Rows from block 3 of the denoiser of a small text-conditioned spectrogram diffusion model, named by matrix and row number. Rows with one number within an expert belong to one neuron, the router's apart. Each number is 50 + 10 x the weight over its row's rms, rounded and kept within 0 to 99. All counts start at 0.
After each expert's rows are labels from the 100 clips, of 14976 (inputs lightly noised), where the router gives the expert most weight on average: "strongest on" is what is common among them; "peak in band" is the frequency band that holds the peak. Only what is clearly more common there than usual is listed. The data: synthesised imitations of 52 everyday sounds, one a clip. In brackets: how many of the 100.
# router: router (model.blocks.3.mlp.router.weight, 32x128, trained with AdamW), inputs 32-63
# up: expert up (model.blocks.3.mlp.up, 32x128x128), inputs 32-63
# down: expert down (model.blocks.3.mlp.down, 32x128x128, transposed), outputs 32-63

# expert 17
router.17:42 34 41 51 71 48 47 44 45 46 34 33 59 51 52 67 38 56 56 39 47 50 60 47 53 53 55 52 40 36 51 50
up.0:43 50 63 56 48 61 47 37 49 53 73 52 42 52 55 40 52 44 35 64 59 50 40 64 36 57 43 48 56 42 58 57
down.0:43 51 60 28 76 34 40 56 59 51 65 45 57 67 52 56 47 54 39 60 40 61 47 35 73 50 44 56 51 54 53 57
strongest on: machines and effects (52); electric buzz (30)
peak in band: 0 to 250 Hz (30)

# expert 25
router.25:57 56 61 44 47 45 57 62 56 46 60 43 39 49 33 48 50 56 45 46 45 74 50 40 66 44 40 46 51 45 67 44
up.0:50 40 43 60 50 70 39 64 33 50 69 42 54 40 69 59 61 43 66 40 51 45 61 56 52 49 49 55 38 45 55 66
down.0:52 60 50 30 67 53 51 62 48 60 41 60 49 49 48 52 50 33 49 59 45 80 53 55 50 57 45 46 52 46 74 50
strongest on: siren (50); signals (50); howling (32)
peak in band: 1000 to 2000 Hz (52)

# expert 15
router.15:59 59 48 42 59 63 42 52 45 50 65 46 42 62 54 32 60 54 49 42 38 31 50 56 47 27 53 58 57 58 54 47
up.0:60 81 53 47 41 66 51 49 53 64 56 53 40 61 46 44 44 33 51 33 52 45 59 46 53 37 49 62 64 42 52 44
down.0:51 53 50 42 32 54 51 51 48 63 49 59 23 64 36 57 62 71 50 33 56 65 53 70 53 67 63 50 62 61 53 60
strongest on: signals (74); siren (65)
peak in band: 2000 to 4000 Hz (68)

# expert 1
router.1:48 33 41 57 70 51 54 35 41 42 32 43 57 50 59 65 33 53 54 36 54 50 44 47 61 56 52 49 50 37 59 49
up.0:53 56 52 57 41 46 59 53 53 31 57 35 56 48 68 58 47 54 58 49 63 59 51 35 30 48 32 48 53 44 64 61
down.0:50 57 41 56 43 56 50 39 53 56 77 41 48 55 58 56 49 49 38 44 47 52 43 56 51 50 52 42 57 42 37 51
strongest on: machines and effects (84); electric buzz (36)
peak in band: 4000 to 8000 Hz (50)

# expert 18
router.18:34 32 42 53 67 51 43 34 47 45 30 39 61 48 50 74 40 64 52 47 47 48 49 44 56 51 57 44 42 44 58 56
up.0:59 38 49 49 51 62 50 58 50 56 59 49 66 53 55 58 40 30 65 40 50 58 65 38 53 37 33 50 45 53 36 39
down.0:42 53 59 47 31 53 40 59 48 40 68 38 61 64 53 45 43 62 38 34 49 67 43 46 40 55 43 52 49 66 52 57
strongest on: electric buzz (100); machines and effects (100)
peak in band: 4000 to 8000 Hz (55)

# expert 20
router.20:65 61 53 59 36 37 56 64 52 52 70 42 30 66 48 50 48 49 53 51 42 51 52 47 56 56 50 41 47 60 43 59
up.0:57 36 50 44 54 58 53 64 41 44 45 55 76 54 52 49 35 31 53 42 45 45 43 63 55 48 47 29 59 51 36 48
down.0:42 53 39 48 34 50 57 50 49 50 42 50 72 54 66 59 30 51 40 47 58 62 55 49 44 49 47 60 68 57 55 46
strongest on: animals (51); howling (26); meowing (25)
peak in band: 1000 to 2000 Hz (50)

# expert 7
router.7:39 72 52 51 57 35 44 50 50 53 68 55 59 40 67 51 53 51 54 70 61 33 50 52 44 63 56 61 61 55 35 36
up.0:49 59 43 38 28 56 55 19 28 54 52 43 56 50 46 52 57 67 56 46 65 48 41 34 51 41 46 33 56 54 43 48
down.0:46 44 47 47 43 62 61 54 22 46 47 49 56 65 33 77 48 48 43 58 31 31 39 45 43 53 58 75 47 54 61 56
strongest on: siren (54); signals (54)
peak in band: 1000 to 2000 Hz (43)

# expert 14
router.14:38 31 37 49 68 52 47 43 50 44 37 35 57 50 60 65 41 53 65 37 47 53 51 41 56 55 64 46 46 40 54 54
up.0:53 54 47 48 57 54 60 52 63 43 35 54 65 47 42 43 37 56 39 54 54 35 50 59 35 61 46 60 43 53 46 55
down.0:57 49 51 52 46 44 34 62 52 40 42 46 49 48 41 65 51 28 50 65 38 46 53 58 52 48 41 43 61 51 56 48
strongest on: machines and effects (86); electric buzz (69)
peak in band: 0 to 250 Hz (62)